config = dict(
    arch='resnet',
    model='image classifier',
    dataset='drawn human figures in many poses',
    train_examples=195000,
    image_size=48,
    crop_scale_min=0.8,
    horizontal_flip=True,
    rotation_deg=5,
    cutout=0.4,
    targets=['pose', 'top', 'trousers'],
    num_classes=[16, 12, 12],
    norm='batchnorm',
    activation='silu',
    drop_path=0.05,
    depths=[3, 6, 6],
    kernel_size=3,
    stem='deep',
    avg_pool_shortcut=False,
    widths=[64, 128, 256],
    label_smoothing=0.2,
    loss='cross_entropy',
    init='trunc_normal_002',
    residual_init='scaled_by_depth',
    optimizer='soap',
    beta2=0.95,
    lr=0.0022,
    beta1=0.9,
    shampoo_beta=0.95,
    eps=1e-08,
    precondition_frequency=50,
    max_precond_dim=1024,
    merge_dims=False,
    one_sided=False,
    adamw_lr_other_params=0.00082,
    grad_clip=5.0,
    ema_decay=0.995,
    steps=14400,
    batch_size=384,
    epochs=28.4,
    lr_schedule='wsd',
    decay_fraction=0.2,
    final_lr_fraction=0.05,
    warmup_steps=430,
    weight_decay=0.05,
    adamw_weight_decay_other_params=0.05,
)
Rows from block 2 of a small image classifier, named by matrix and row number. Rows with one number belong to one channel. Each number is 500 + 50 x the weight over its row's rms, rounded and kept within 0 to 999. All counts start at 0. Numbers have three digits each.
After each channel's rows are labels from the 100 images, of 14848, where the channel reaches its highest value: "strongest on" is what is common among them; "peak at" is the part of the image that holds the peak. Only what is clearly more common there than usual is listed. The data: drawn human figures in many poses.
# convs0: first 3x3 conv (model.blocks.2.convs.0.weight, 64x64x3x3, each kernel summed), inputs 0-63
# convs1: second 3x3 conv (model.blocks.2.convs.1.weight, 64x64x3x3, transposed, each kernel summed), outputs 0-63

convs0.48:562521447483526530473570475516478554438469484561561413556515533498536543535473404541391513575455541500442427556440510413538518471476522584507446598443492531477566397497511524545423533452486470
convs1.48:467521488499534520512501451390572497516552483457421442428591515525468496427518444483423549480482515501519479519429409464373521510522496488604464439502487534505484351562483467463420519477538491
strongest on: teal trousers; teal top
peak at: centre; bottom centre

convs0.46:534563477528503556506450448466416580422474494546518538546440497515404533525460547416512475459579506488509546404366476497464517470477535491484479451456474488502451546459488589396440422562436489
convs1.46:419395515459481531547470672530493534444523483538547478545530362543470477517488552466507505482535473560562472503474451427510530495565557485454485544512458525463515531517638516531498553505564455
strongest on: yellow trousers; yellow top
peak at: centre

convs0.13:507506502480592521538474293509517530521573490509500560465486484445533511510497608479556536479468504529520466456498487516457340481530409476510549479549506499504451539490386519510452471544489515
convs1.13:515586499534490515491478202457490508517501540490471485492515501531520465462523496531444495496468509533493473480491484537493424505506434525560494497594517534555432492518489459461504522423513511
strongest on: orange top; star jump; orange trousers
peak at: centre; top centre

convs0.34:518568511388451513457442526486406427553577477539450432450470454515479500400486571463472549555461519467569522474461534502534466401530489482474571446451472448512505416477515531511438426392550525
convs1.34:522385530533479478518512472448476581517475450466541501449534706590536463531518488429498508494492460454540462483490590465546476498540541505491484518563468466444468456535492442516495626498567460
strongest on: arms up; blue trousers; blue top
peak at: centre; top centre

convs0.62:509435462389495450417498483513515571507540498478462344474553436450489535423541544565531444480458505457548500481463494485467511447499466500471637437500516569472511399558477572502468479552540543
convs1.62:516536511563470500512541530518558475474528362536515550538671448538507499477495526440479456433476467544529519485453464536500552532523558478545495508425437480515513456404527616458469545578470413
strongest on: yellow top
peak at: centre

convs0.11:465541493432464549545463537459469563518586508461507407526534568495501536367508539521332458483472501476514461529490479506484536508444528523451542586414472520514424421478465501463550561412482468
convs1.11:411456586557500465465555481518531480531544506523491440427582501508466470530495373464553427558550516559453553526445397520472503510572556482513454435626516542414484490518520478551551445455544511
strongest on: red top; red trousers
peak at: centre; top centre

convs0.54:563544374470517533480475499467491479420468544360414454501542529525458500399424536452480496497543478443457549434520425564466563469474513574506506423427515481506522463526445568544517525589514514
convs1.54:553515489438472483492488476457532476539470441426450414446490457544483453442494437540513464470413571500600438533437399452497547529475420455509597553639469446514503517459522500522413504471548511
strongest on: star jump
peak at: centre; bottom centre

convs0.49:463537502505553532469481525529451543569439497529494533546502224569523462524511463508449492459515490478485538492453567477511434496517518480485467526541471520511472514592592479479435476522485509
convs1.49:484509518519534529454544531434480501513557438528457445395587249518514507493483462520478554440493533509516457520488500462529544491431493510533488493462519500542506464493386441539535495456545512
strongest on: green top; green trousers
peak at: centre

convs0.31:523556482533539531488486571493443471420545535525565541480485443478496607518530397436455429515508512505425536464555517465465559539457448544416471573402492418476516415423484430455538438474453449
convs1.31:473534467484471588551528388543584553602556526498499483515523336503590498512500420537483532536480511434494487494523561366479524497493464492504478543488531468431463438501512438499461560535568522
strongest on: star jump
peak at: centre

convs0.29:484403506466557544400452513427431514567492552483509541437422524481443546531520546572447481525542459491401553488407491498573497444442484492495494445417470374491491554505488551405521480465454499
convs1.29:445430557580471498503660502512475475504499535577478474507524470466474462495586510554507533458518430542396515477463496512399490518435478445601534407530564449589444453531521538459548511479462518
strongest on: red top; red trousers; kicking
peak at: centre

convs0.37:481508527508521523517509508513474537611545481518565537534479522470496436428548502537492498478489514533558343564516515499521493514512471396455455542444365486475444535521534360427449422497529445
convs1.37:500503476492580560551517546561509411529530541409573500494570526558481492411503449487495515513498559519489321528478498568502526564565438448489505474516448558486487541540477469503369557542468546
strongest on: grey trousers; orange trousers
peak at: centre

convs0.7:512475531465592476462548504463421484484521544565552435445662534457503529526553482535508482451525530445539446487475493492511416514440574518398548429465496521448461432435434474566516548448422540
convs1.7:452428537477571510517564534508480450510471466497576443494555545579478375535441562563482501529635495506506416474429505561425448506474439496522453510450538555564481457448600460426493511511492533
strongest on: teal top; star jump; teal trousers
peak at: centre

convs0.60:492525507542498522480442590521447499485469417559517521479523539481508645542479413483444471552497586452520597540399582437530544452472564496503447528535474464519446474524528519449442402470465419
convs1.60:536532446576540430512580381459484527548578462516448434531513556560515490484588473489452488465551528582505579483369495586521534525427523511459455517509488493550456499507532545530499466376544482
strongest on: white trousers; star jump; white top
peak at: centre

convs0.15:420539552558564527448442467488534542510532584555484436449398470462438517516465532475517522536494482481473397455488384520457527462632469470422482467463511530442623530523542524431488459471493497
convs1.15:481479619558501515497563556464501508479511486545550537435567564465469484462509477533432479505581385488468518450474483524468528477499487518513399608517561529504387497467588482591491524454545614
strongest on: red trousers; red top; star jump
peak at: centre; bottom centre

convs0.39:547484498511437549531429448394467543488554511475445529544490496475551529489510486501436422411518471414493565447382547463463474490403485491570508572413514526506404536559453501444416445494472449
convs1.39:539503515519469547532509523564520519534494471498470437544474670477508472512497505395524436524452494448517567515464465474522591461447453465550459432518536540495498356637499525478476489542551431
strongest on: blue trousers; blue top; star jump
peak at: top centre; bottom centre

convs0.10:427471537563504530496361527513427513554426486463480442461527458450489445447458554446581444500465510515512439469478586468479539490523533493529569517485474469527406530384571574460443468583452452
convs1.10:498443448537319597490481569453515520512544491477520557506484579443515512472567545533491507504500464539500479491550496413562536468514564456488451527518499523495533478689536474505410507493490501
strongest on: blue top; blue trousers; star jump
peak at: top centre; centre

convs0.40:568494497456459438547444479488472522499553485546488511556487490404459545482555455487448395401537380566481489539461514458504419416465472556438563497421446464506546424451521546554432567484497456
convs1.40:508481607520412600501513426510481563499508520514601484444501404479423547490470413517475644498460471407482568488555473433432425445523505526500436562516484454489500494504533500477450512520542539
strongest on: star jump; pink trousers; pink top
peak at: centre; bottom centre

convs0.56:530501369432534535582486522496465543543461513450467481582463543500568550508427532451512495494446599550492514609453546499480596540453487464442500564412544384436498424525502458512519513483513486
convs1.56:587581515459410518545556506529537550457486486502441497431533501591548429469430544509508534491573556498586462526463463582435524593524461499554494462597528461574570469481478455574580538485550491
strongest on: red trousers; walking; star jump
peak at: bottom centre; centre

convs0.50:449433426458567513556464500439481527357423491537419421547579403507461539585517496453506421536526455520510610471484501462483480511465529497483523504448534547519521471464513560547535562398532502
convs1.50:487614516529496534509556556535511466453542525586477471417517390468563472416467523561507466478573550498542397503491383511449489437569512593567520474560559468565506519489451530467497452552508534
strongest on: green trousers; green top
peak at: centre

convs0.24:490529545555578494421462492464463518496506467537532434426373516374537451490470461541373480537495486469497461606553480481502399469605496529497505506440542453447509497483551432524533476556486463
convs1.24:462508581480512500602469473359525516487523448568595474458480455484403466461500578519538397488563481449507442526537478499484549553523490533537496506403621525496518467492534406507432527494466541
strongest on: black top; black trousers
peak at: centre; bottom centre

convs0.23:556492499551480470519577477540492474541486489468542518517501514409497554467544483418465454545401533476536477505491459403480487337402386480500536531423488441558427450476485546531462473504571554
convs1.23:483490529473521471445514499507404417495492518512471441439455520508445569437518374641533508540496489474506583461450527519557572512484497464580492504512525563514409503539476469461493430541551363
strongest on: stocky; red top; standing
peak at: centre; top centre